Weights of a small audio captioner.
Data: 78125 training examples, 20.0 epochs.
Rows from block 4 of the audio encoder of a small audio captioner, named by matrix and row number. Rows with one number belong to one neuron. Each number is 500 + 40 x the weight over its row's rms, rounded and kept within 0 to 999. All counts start at 0. Numbers have three digits each.
Before each neuron's rows are labels from the 100 clips, of 14848, where the neuron reaches its highest value: "loudest" is the band of the loudest frequency at the time of the peak; "top examples" is what is common among them. Only what is clearly more common there than usual is listed. The data: single notes of 20 synthesised instruments.
# fc1: MLP up (encoder.blocks.4.mlp.fc1.weight, 768x192), inputs 64-127
# fc2: MLP down (encoder.blocks.4.mlp.fc2.weight, 192x768, transposed), outputs 64-127

loudest: 1000 to 2000 Hz
top examples: thin (high-pass); clipping; text has "clipped"
fc1.207:507508495625493487548509463470483439459447470531389460497514430525487554484491622506480428539423483479484505504462454512564521415476457454491499516485550514471501497438489518513482525531497479
fc2.207:555463460454486475502464496594532559453489531522484465527536452496542518532472502519527444533452495527516571514626485513478603549512492509472463551467503588507525516396526519532530558445488453

loudest: 500 to 1000 Hz; 2000 to 4000 Hz
top examples: octave 5; vibraphone-like
fc1.15:522440479495558466485515511558500444539521481505513539450442487516475530483514493540528464474464462591472463483580473524572518540459440498486495543451467517536483570494549465546491556467476434
fc2.15:526548452487494500551511485466515493539481499454502486430476455507522641515439561459459492448497517531491427459450483529544454518506487553431481462526488487474498444512497486449500438518487496

loudest: 500 to 1000 Hz
top examples: octave 5; F; note: F5
fc1.709:450575483619508420514593448448492480454457442525484489493550491507543473502506592454545469525527529447501502462411421571557551446477499470509527499574580491484504496441469474433478489559514543
fc2.709:527443445462543531526486547523481507564447571504527477518549475517513506489409534510499505474508500502485466659557491507543532554513531500519461471507484522466410479458542506575560545434486466

loudest: 500 to 1000 Hz
top examples: F#; note: F5
fc1.530:506522502547483428528434513471531500517550502508466508504467593473501499474461508509554492591545560486481449551532497537515520501488529399485568534580454455417541447464508461517484432493550497
fc2.530:541518524486534523458549491533446450526479523477532487483493515455500443497473537513481470475499511448537500562530535492475590508524454485487483534478480501556584506457479534459507487609505486

loudest: 250 to 500 Hz; 1000 to 2000 Hz
top examples: decaying tone; marimba-like
fc1.674:509525499501481486382564505479454493469555563506496424551485471477432500491455465472500518500544452475471442529483472487498537500473447482498507535544557470530495503503480546482515482527486517
fc2.674:536535521508479523468544475490493453447507565451482508459503478498475506516513545491396535556455533524457483463489502545555479448532474509608474443510426451491519520573451564513519552521522488

loudest: 1000 to 2000 Hz
top examples: C#; note: C#4
fc1.61:542471449631463450428470483456505491455483509498407507556476480515424462561535437553487495426454528439492514463447437509481542507458500515497502538473515501498487501507548500369448511494463502
fc2.61:430502477478456579467537466542473438497574513488433513588505544486470510532512499507442543571505564557539528510525515427554468466491483502541514448529529523481500486479507571491530588505456467

loudest: 1000 to 2000 Hz
top examples: white noise; thin (high-pass)
fc1.48:524436544439447476496532484474466491526477485435446495482492528532456482506530534420486547489508444507520525506543446516501495534424421498538477495463542505504493476395539464591469529459461396
fc2.48:510478449523446462538511488559484544473453513517534488466486479458500489548544519517485528524483573546586525542514517481515487503506468518513503569515439490453473462502422439478388491542587498

loudest: 250 to 500 Hz
top examples: rumble; clipping; text has "clipped"; pink noise
fc1.161:445478517512532497525465448454444574492504493437525487532495448468545454561527522513509485516499456469553552465461480458459516530518506491446504521450497513507521398573526526518476560538452548
fc2.161:544488528476462566422597515502496422501530546477534520481534540492503436538468518536536495515440513507477509554501468522513487477487516546528509438520520540484502475477483453469542441514471495

loudest: 1000 to 2000 Hz
top examples: octave 6; vibraphone-like
fc1.592:545489507586414486440550507480523470533418495505476500528462499512412467473489438545459470521489472417481534491380521480501489417523485487522512484496458556453535454502514468442558483525530491
fc2.592:564539519462440504618534509542492528506533587519532439546477452471503491448494526495586473468375508487509529447447504497458539522447471533445453451505493505498440486446497495488486497567518493

loudest: 250 to 500 Hz
top examples: A; instrument: bell-like; note: A4
fc1.733:503498459504461437496570468420504570528532410482474459438563482509536498501510471447534515462560446491474529496485487531599483429515512500453531562525557504500453500579419498495493519486516396
fc2.733:514522587459500533549505498546480457524523549551467598533494467513507570448489512514472508373546484483461550482557496556479486534516466434564450441489491494494459552507445502450504490530479487

loudest: 500 to 1000 Hz
top examples: octave 5; vibraphone-like; note: A#5
fc1.242:550408497450488511509490548444499497513436509463510548492532462495421493557454498503545483530517474496520505553491502490506476428504505498495477477470524516456501506435410490548516591504464443
fc2.242:514587433497557552519487468511541511525471498495509449464478468485554468454481558461570483474542458451477450496525451464503542445544477543487483553515551517454425508520505516484532433491497451

loudest: 1000 to 2000 Hz
top examples: muffled (low-pass); octave 4; pitch class: E
fc1.550:500436474572473469448527507484623511423568452448489504539480516479453496553482460514578499522460468475435473598465497543506499628472545501449438524519473505507435495484537470441462504514456572
fc2.550:457546492402499567534550445470448505530475494438531534479485519503571516561494522490457567568398510454516535531485474479570542498496504506553527529470501480509474507463526540469497570437522461

loudest: 1000 to 2000 Hz
top examples: octave 6; F#; note: F#6
fc1.410:474504600529551493441483625449509506494455549554543534577544449501489531536417490604471502516542518504565520560484618492529472445473529466457541466474474528545458477514591503505543461532553529
fc2.410:490513499497560500582489498553468457499496562497481538365516502469498530486517540502535497435500462523457541513516508500465541489475471465529510465508471522552472543530525524548508470532501546

loudest: 250 to 500 Hz
top examples: octave 4; A#; note: A#4
fc1.27:553468523503449529562401424570497547545509438560474548528514515485509510559446478551509520631509470501518519529479545521525612533427439518554541510529458458499448419508526475524497488541462456
fc2.27:514489558555567448445539529445499419485497504476465538506532558533478533497597536529443432427545475540512486531513410418553468511524473506467524431497462571484517538538501581541485498459545439

loudest: 1000 to 2000 Hz
top examples: octave 5; A; rumble
fc1.749:506472516475612458484487461527517507512492487453608443466452422441525466489489521533569501466489483528488578551494524511514492519455496475523494493477500427522558434475535525492457517412479527
fc2.749:475566448535429519566491531470507474476513505513484510498556592530449510516530502484511536495568495484465521484451485429446468474449508533516457462543456524501407539506550493547509500563548491

loudest: 4000 to 8000 Hz
top examples: thin (high-pass); octave 3
fc1.367:499463530505531529429514568596544484530478485498518531530540474527489404463496510563522535597526484481508549520536461569516545454510512498547530548496528492528437436502472505465479462527439455
fc2.367:465550435450522524440482523473538501518482493495506529480498535501513434550503506565460535422479533495459456533498478482505498502546451519462468567529569439539443493446514544539544440464497492

loudest: 1000 to 2000 Hz
top examples: octave 6; square lead; note: C#6
fc1.208:525453505477484514537466495465464474498511526451445516499521499532465440447531434517537522512477475492536468579499477535471530495479429505467487533473522473508501516528524503516550470560437451
fc2.208:551443527463481498511510529517539469514500482456506450504517494495526501599446547501478486433524518503469490531467480495559519562551377508511470529473471529489545438475484517488463516415545493

loudest: 1000 to 2000 Hz
top examples: muffled (low-pass); string section-like
fc1.587:485464443505514488523500509520510476509546439456541473498417432490561451453539601480464499465445480477486571528489493493511513455503512476634502519520483495599502480513535496509517535492491518
fc2.587:524606531513445536497554379508487488479484543511485522546590505543508543594481537521480498504574494462447507503419539493524516446462464499450455399507467522485463514472525430530466460537487475

loudest: 4000 to 8000 Hz
top examples: white noise; quiet level
fc1.428:478529547504534516471560550528526491530485484570505523590463474448499533485424540507493498555557512539479506451497464484505562510516441477518454505513491501513475526462511519491518465490451584
fc2.428:531433504479507527493536494502476469529478543493451463546582511543456489519548538553442460508546408573471529549549479534508512454426506475529486470477497497554547520491516559479476487553514511

loudest: 250 to 500 Hz
top examples: note: D#4; square lead
fc1.540:495521529516504468499485550477452560456499512497495504524505449502500506573542521528514503427480415543504515490417481571416508516463464597567420544508459491478526532508465540517492529540496442
fc2.540:501558532515519589485490397441517478507574480476527539550501492499434438508569490461452543506458472540455504566467530512553528473516455578521514441493484545515526465491490543443486528507489485

loudest: 250 to 500 Hz
top examples: thin (high-pass)
fc1.381:464516470410529503535554433511414530539509520466524485475508462524507500511501552497554463524469529507496443459544493476499509518511371486499484521574503500482497443534455537440500510522541498
fc2.381:495516466444599503452547466500526515467518520518511472538569529571478509512451499509518461501434451537424587508563509503456501510459568542496496440472457447517532428521515497522455549507503512

loudest: 250 to 500 Hz
top examples: decaying tone; marimba-like
fc1.190:525550470500501475493542506403469537576504620544471510517462603531506497507450491503550510558537486480406455566494506472530533570453513430418523470552537517421504494471479491494496490502548520
fc2.190:521524482458536501484525453479460495435454554460609482480478410424549467492487598528490461458477527539500525483519509492513525491533512505533502585452427488513513469485478573541529505575462553

loudest: 500 to 1000 Hz
top examples: E; instrument: marimba-like; note: E6
fc1.418:520419548503535489530467570552464462467482527425577554489512460534540502482462509471457526383475456480494449484546511468473491481433484511532490482488506515538470420514440378487508500497529468
fc2.418:543495484470444477419538483531551491482452463529525486494529558533458533481483489442544453467491502506486576448488506451494461415492451507503482526497508488433547463446531579452558487550551531

loudest: 250 to 500 Hz
top examples: clarinet-like; note: D#3
fc1.184:444489541519473515541430495492464493452537503518464513561471554467505510516434521545537507592530497471481515516407547482452464427542542534468501401495467457498480497512496515464538526520452519
fc2.184:512509523527503560522554565574454430487449525454339462498497543518519529526454554480478514506502448489459526504527501484459545462519524508506437542467471459509534516439543495503486520435485589

loudest: 2000 to 4000 Hz
top examples: octave 7; flute-like
fc1.81:470473512435501513433471464507500507502571492517419499524451545505528513534465522460545501502551569535508557467462495494486537517516458524472532532519509464506496505503554427547435556507437488
fc2.81:531536525520533592558594504491491444467539464463602584507530424548485511489497525553551462482389494525470521533505457597435533533474495510510532457533469539600520498540485568456574528484541557

loudest: 250 to 500 Hz
top examples: octave 4
fc1.253:553480547519522462581450453529654550524544453546451494487447459513517490558563449572442509533500532500569441532419487540498516512412460471530521504556522460506550438515481565471490507495502520
fc2.253:425420542501561409470497563462459504532536499508448463559575491491485494497520509453494464489601532509419527562515486502509524487447459563540496525529525458551494530551521507525519475554499393

loudest: 1000 to 2000 Hz; 250 to 500 Hz
top examples: white noise; pink noise
fc1.146:485472458535523520510549509505495493490508470418419446488493419425432487526486567526503501473529509510547521513483539491545514503508481501536484424469489490547506457569530516559485500489538511
fc2.146:497558457545475535504472405559533468459467489538501536531531501563507557501495500579529536507512434516486488392445535510488481472554575485481428490499412482531439497454516409509471549423452544

loudest: 250 to 500 Hz
top examples: octave 4; horn-like
fc1.385:418533526525479454499491466497523505490490506477539369487500467468521568449575470557545493507506464565513506534557485586515465510485469486491521466494475518540519497529487468540538479508454455
fc2.385:491504537472482484483571472508454595524445537571527544507513558495419482546542518453516516435541490515515476477504465467492483485405525497530498514499503470538441533466379474495449479471460457

loudest: 250 to 500 Hz; 500 to 1000 Hz
top examples: square lead
fc1.317:516541486478454458431556472516483515526539510472481460486489507541502479434504491458527471515485390528529520525519506539556438505486597485429489455481434489461468513508562433558416437468533536
fc2.317:518474480487501499446449473462494456443462558505542433522552507514530473452549476515486501423560433502515547515530471514500573452573500489535487524511508505482448548481482484589459532477515520

loudest: 250 to 500 Hz
top examples: mains hum; thin (high-pass)
fc1.313:468516413583460530539525517439540444396517510558464480516538529502539500525523541547541516513537455467418463468517408579478536530529583502481522518536419459534481431543503453538433546513510464
fc2.313:440488486449480463476500487448425494523538510521495502467496496437449499549439518557536544456383507488523496533491584442500464514550536543494506481554501511519470513437515505484497455405539535

loudest: 1000 to 2000 Hz
top examples: muffled (low-pass)
fc1.335:539485513535383450440579526500514439459498521442484506492457498438510485505521473481544525512552478443543493520462582494531518538447508467497491539521496484499487511482551495387521507524477455
fc2.335:517483492560475569565417510571502473424474545463499572520497477546551480474496550458489513525437536491468470509542450514473507538522573470510526482506505505543439531466544489463485482458481474

loudest: 250 to 500 Hz
top examples: octave 4; plucked string-like; note: G#4
fc1.487:487514535582463469552461481472515498506520468485524563513455491559516482529502502552520507572564466449555455479529503432552562521490541487557471524560503462496469424501460520501426480554422500
fc2.487:529505530573535531490486513459520479529503555616451485450524506484456500518439521476469459481531500549536572576497463553613533473483531498521504451524460488442438526437551487484518588488522534

loudest: 250 to 500 Hz
top examples: octave 4; E; note: E4
fc1.324:474503532533476493498509555488481533441425438542505517523481460510496525470527488499508493480482526508463505475466502393515487484486425465577482442509500453548523452427523506503526533584569554
fc2.324:526516496511419501537503474499563453489547531505503472468425470515426528424451420474522453514452504435496467537501557544554496486512507519499525488563463477532533428548533492506465496576478559

loudest: 250 to 500 Hz
top examples: sine tone
fc1.176:603473461553542534483495434557522493510535515535461472492529497497527452539525507535481467495532498483478547548538509512569506559442509496512530437488472451505415563539566477515497444567476462
fc2.176:484433516503448479481504470486471412445498499458533513574545528567460578519560520484472584474533480486486500479495455492516527452595539592453457494487471623514511460468482500556473563496424500

loudest: 250 to 500 Hz; 1000 to 2000 Hz
top examples: text has "noise"; B; note: B4
fc1.106:477409508543517506493496523423510496474485533389449506500496489539471484518496550500511516489529529495465518525543510475508533506402505501491464463522524485503457480463536454552468499463491457
fc2.106:502447540517507539540522421527467492485506498511442531510519539501481520511546454478492594491508524559494513594450526539455490493472593556576414544531455542498432432515479477520439565480547510

loudest: 1000 to 2000 Hz
top examples: square lead; note: D6
fc1.406:472468484500522483581455471415536529448418560461442449404495540456481530481496465514462518555536501469479482503500568481499543474531591472492518407493510486548451519408558457554493497564391529
fc2.406:472481586575531506503507466414511474442547531526455530494486446527497494537475491596488488520486505537542488551494469495502506473552488528570562556524578462435452461560484520542486549388513515

loudest: 250 to 500 Hz
top examples: thin (high-pass); white noise
fc1.759:477517484474438483473514508520529441477453480475448531487470537485512521466522513503501490441502517460447552525498553495439485418503433489510574551506541543495522583450505532453505508565604481
fc2.759:519564525504488546473575486507447535489530572417469472508538518499527537512493502508431520578538533515633530550495464515514503513471483496474468473548487505417519500529490427476504528523481504

loudest: 1000 to 2000 Hz
top examples: octave 4; thin (high-pass)
fc1.325:524521529658539400501488534504498516471517490478517505492447526546531528517495497551477518580568512451508458456477520474515461487511568481559451482522477501481480502476512516460479503589416584
fc2.325:522522489484443564495468460470503467434522602535507549477543515415469498532436538498499470421528433505522531623471473588531536493508542542467498485546532497513442430454481566486452553539483518

loudest: 4000 to 8000 Hz
top examples: quiet level; octave 3; slow attack
fc1.44:492481467505497499525527482472508540523495485572497504556498577460456487471476497509497543568556467469458492507617563461422522544450501469474499505559509510482486450518496481521471473569474472
fc2.44:585519484535535485489511477556495492581509481564494465480532474484577498456512539535509482465534487541494485570495461480524538499561518536563541487513459457493431518482487517494543452486568478

loudest: 250 to 500 Hz
top examples: octave 4; E; note: E4
fc1.259:545494475461481474535514494507418536479575472489544429476525522445520476547453498514533433562452481532488601561383491493440451485523515543464545475531523494535509492506525553499559479586498547
fc2.259:570485461510497529542476479463476525566475514522433485445465473533390600493464539491497460437521493533523477497477564558533552466473499527522459510477485489465504524492518494476447483501451464

loudest: 1000 to 2000 Hz
top examples: octave 6; E; note: E6
fc1.149:489544514515439463480500545426472549456477555544493513536540518530479534540486497482507487595504481462511479538520527479555526547444512422478521486570576493332450588432549496499548482530466567
fc2.149:510527607533525511429610468444477451476466518504519452449434543484573480486477556497504482475519524438478528553468493546527558504469442507529470553442473471552461450569483530518494497512567495

loudest: 4000 to 8000 Hz
top examples: quiet level; white noise
fc1.110:453527504521466467486561519558514564507521407514554497518558444526463456570450476528513473495447476655547573478497449529484504507516481483595481480435449535531463555475505548464436465507462502
fc2.110:572497428471505488524411545509515416483474549447541473507528553456479482540512465512454475444497543439467506500556460527602553463455495554472480535450453472520539494518408516512520484597460500

loudest: 500 to 1000 Hz
top examples: marimba-like; note: B5
fc1.122:528522480507506504552454514499517482477508473476401573531585499594555525514459498475419482501471531477452455500553459495523478473421519468433462511499531578412456505437447516538471473566533498
fc2.122:617507509490474542533526523484517520458548502454499481415534508564514511422471572447510566479528462489471466511486542508572506533434515494589521485582489497494433500450476451492537494491520509

loudest: 1000 to 2000 Hz; 500 to 1000 Hz
top examples: octave 3; oboe-like
fc1.74:517505517521488463463481492471468497511454497404473525493499513525515463486534509527473496494526424532538505507421467520489462510446497462403481444512496474519519445466462436596541491518508413
fc2.74:550530492497437569518508484584474541467429561543495470512511481519511541531514483481511504512482558537532492510433504485566507515530513442539503526510474526491487477415406493393465506494663504

loudest: 1000 to 2000 Hz
top examples: D#; note: D#6
fc1.646:516538531477474489549561544565425568449453477484485519490478518479488527444489516573394496446531544440517496531550490456489556468492483452457582509436541518505539597552495503466382533455486551
fc2.646:534520469485557523506531486544436480510503559523532518534503492527498538579521461477454534495560532504542526461483587535524489536464509505516534489475528462454496614506531521464447498463581465

loudest: 1000 to 2000 Hz
top examples: octave 6; bell-like
fc1.706:526430512522523471528543512538521507478400523468483527489491523452452524515507480531525452517582502478452540471469483546543481453520445472455537494498515526495501524477523470490518483541556503
fc2.706:533522521462458572475499545526503501508551518469543554462443435505512486421457522401466474485520479515457540496525508546476466464476572477489533492507508551465569498488481551520540483538432543

loudest: 1000 to 2000 Hz
top examples: C#; note: C#5
fc1.647:506497485580430507452525479519527535491536490397461491491435521505493493567484508565490546563469468385444488538521505513574442471502557495568515539502548474434497478502494558489483504464469519
fc2.647:477449495561449479468490516432457496501427473472440537511548513491489514448505532482477488532502483522572564484460484565524457486441533498409531521471427452513437499488579535447500519544509533

loudest: 4000 to 8000 Hz
top examples: white noise
fc1.130:516529523482417529559457493475493489551528466486491559577480511546503458466497442460504508501399497521511472528511524501537537492477535508521460543512467455481543480522522528487508449426484475
fc2.130:521464519446531445474527571484538568513517548422514470490510511504468515585506557544453447495548477575522548499459500500544486516520401508420453476402435489481532480544439505524488464535501491

loudest: 2000 to 4000 Hz; 1000 to 2000 Hz
top examples: octave 7; flute-like
fc1.682:553478522471564537488472528473489488469520552519531576542519518491540546539483466468497444545518533442538472567474481457474510524507422528485534486525503471495482441449537459560482504548458524
fc2.682:493485525480509467476529510501594478502547505529484532440505513531473511423509547488533446437491413606580458506481464519520524487458504473483443449542512554558513532479439498487569548495549483

loudest: 4000 to 8000 Hz
top examples: thin (high-pass); white noise
fc1.590:549504467533483442568461597529540550448442495571503559543511456474514533454521470511474481458535579459470514504496462513514462493525477514433486455471471503493492547487550479457380531539462525
fc2.590:462499463492479522428540461534467449558503571453555461437498474497488468527526493516540431525595524517570559489505495525532488514502488486527544515424515475532558497519451486474448435551548428

loudest: 500 to 1000 Hz
top examples: G; note: G5
fc1.480:543507511530513529537523509513524487608525426448491433512564400492446535442472542523542524441502398535523538434522467490469471450419447511564483478493500480546476475541472536505496542391565500
fc2.480:470555499458495459467488497464483526456455463506523487493568617520526483458462516514491612478452489503465448534524599523466551474555493529421493474477473560459484520527423505524502503467458518

loudest: 1000 to 2000 Hz; 500 to 1000 Hz
top examples: square lead
fc1.205:537436473475539478493565597478480540485488504508410544447495522509516505459543582553552397422505507488511478484412475497523560433466468505515536496503494467446585583539461464471545473475421464
fc2.205:543518437522462508535535502523481534438496488486483510482573482510500398548560531507513464509471449479520546532531547557516519532503516494522460421555568449495535506519548552437537548509521509

loudest: 250 to 500 Hz
top examples: marimba-like; note: A#4
fc1.738:488505473397530484527522513485556457462503513499425508471490518503518523464416469489498519521487497520543491565493495470510448542480428493477517501580558543510490543568478485513573471515503484
fc2.738:596480504434475537488561500476499498479473553391549487521501497510517471477498539452476450492488553560504575534517538488566460458476551544545442528496439488503552475496495567486502500483518487

loudest: 250 to 500 Hz
top examples: C#; note: C#4
fc1.47:467478462547474508517448608403487460524550482525549542481511475518568471459534540532509394421519553536506515499597472506489435483466508496505483532469498522497490466573412474466486472427501573
fc2.47:497439553542469482488492467430473453510502438500477528519459470489364518505544535521538536478456478541476521456491464531490489513492453542617481473587532483520518497523452507526565481480485512

loudest: 1000 to 2000 Hz
top examples: octave 6; C; note: C6
fc1.437:531537538474496501453498454455468476528582515513583478525568411497596444485537557488530434499527500508513478412548489441454473587493477481504488513544490550557455459473467503544442515592504567
fc2.437:479565472551509451561502545504514484448494430570492488525518547516487489612501516533484493491597513505566516551527518370509443578441466495540572468465469424431448555533531446508517528463533465

loudest: 250 to 500 Hz
top examples: mains hum; thin (high-pass)
fc1.68:460395428472541451501519484607403498547477473481534530473546530551505552504497488554508573521487528494497547477496547586543451471576554486508494482509524534555580469501485531512533473463483484
fc2.68:515519465477555499462504454443550509483478541575554455477494496552542451448492450446530514537531534499504473533466484511464538530428459489451481460514478561546460500529514530465483509466485486

loudest: 1000 to 2000 Hz
top examples: octave 6; rumble
fc1.690:525446481561502509474505430558554558468402508484509423421480434429431492521524528461455494457418510557481584450481503508416458420518453528564492528474554482563536490490448544494507486477461526
fc2.690:486563528520524497476494587489465479467605485488475435553537527462574495458480494520513507520517468449576480534472542464512492526430473477485460473480471468529476570518457506518428446529468460

loudest: 1000 to 2000 Hz
top examples: decaying tone; vibraphone-like
fc1.386:520489446438471449522522510490492429518524517535500514533490555515425513424515491440553501495410513464450488474480457530460499494461462469512505457566506587520562520482523489526540418531560454
fc2.386:547508511464461542481514496458500527485500539472531454464512503556512473500483459454528457506465483502507601502518432518473436511405458401400495425498493454473539465491515498431531473532480513

loudest: 250 to 500 Hz
top examples: note: C4; square lead
fc1.758:482547485513509524529503561461461482558565467498501472517523455591551516510511448515534427507460444506535494526478501538493549444523397488457484498535517436496531522558521561463479494498488534
fc2.758:539639570503491467580468576527498477477451515529502422517562477516500478563502553573490484461507451514506534501518486513522494489561528524445449448467504543481509554514511431458601521439497451

loudest: 1000 to 2000 Hz
top examples: muffled (low-pass); white noise
fc1.255:428543433523470482534496566446496483522451491482550459494488493500470532519573523522447531548490397525483467561448438508499583489495479533537536478559519536531497505436507483622451557570483467
fc2.255:507467547497419491455410484489532528523562559547526579495456487462524534507505434473497469484507484558513540409468430499508465500539474448510590450524537502484502490473535512406575494488475518

loudest: 1000 to 2000 Hz; 2000 to 4000 Hz
top examples: octave 6; E; note: E6
fc1.6:499475594471542492457536557467563534425494474498528551461511441507446478504403533571479471533610486531508483571472483470513569445519458535469500472460505443458539515557426425487523601525489513
fc2.6:453510489484484503426513483559508469522517500483513536477566520532455482474498503588523504503571492493547453477506559424516585478381495445561493524488490506448514511529499507507427534545478505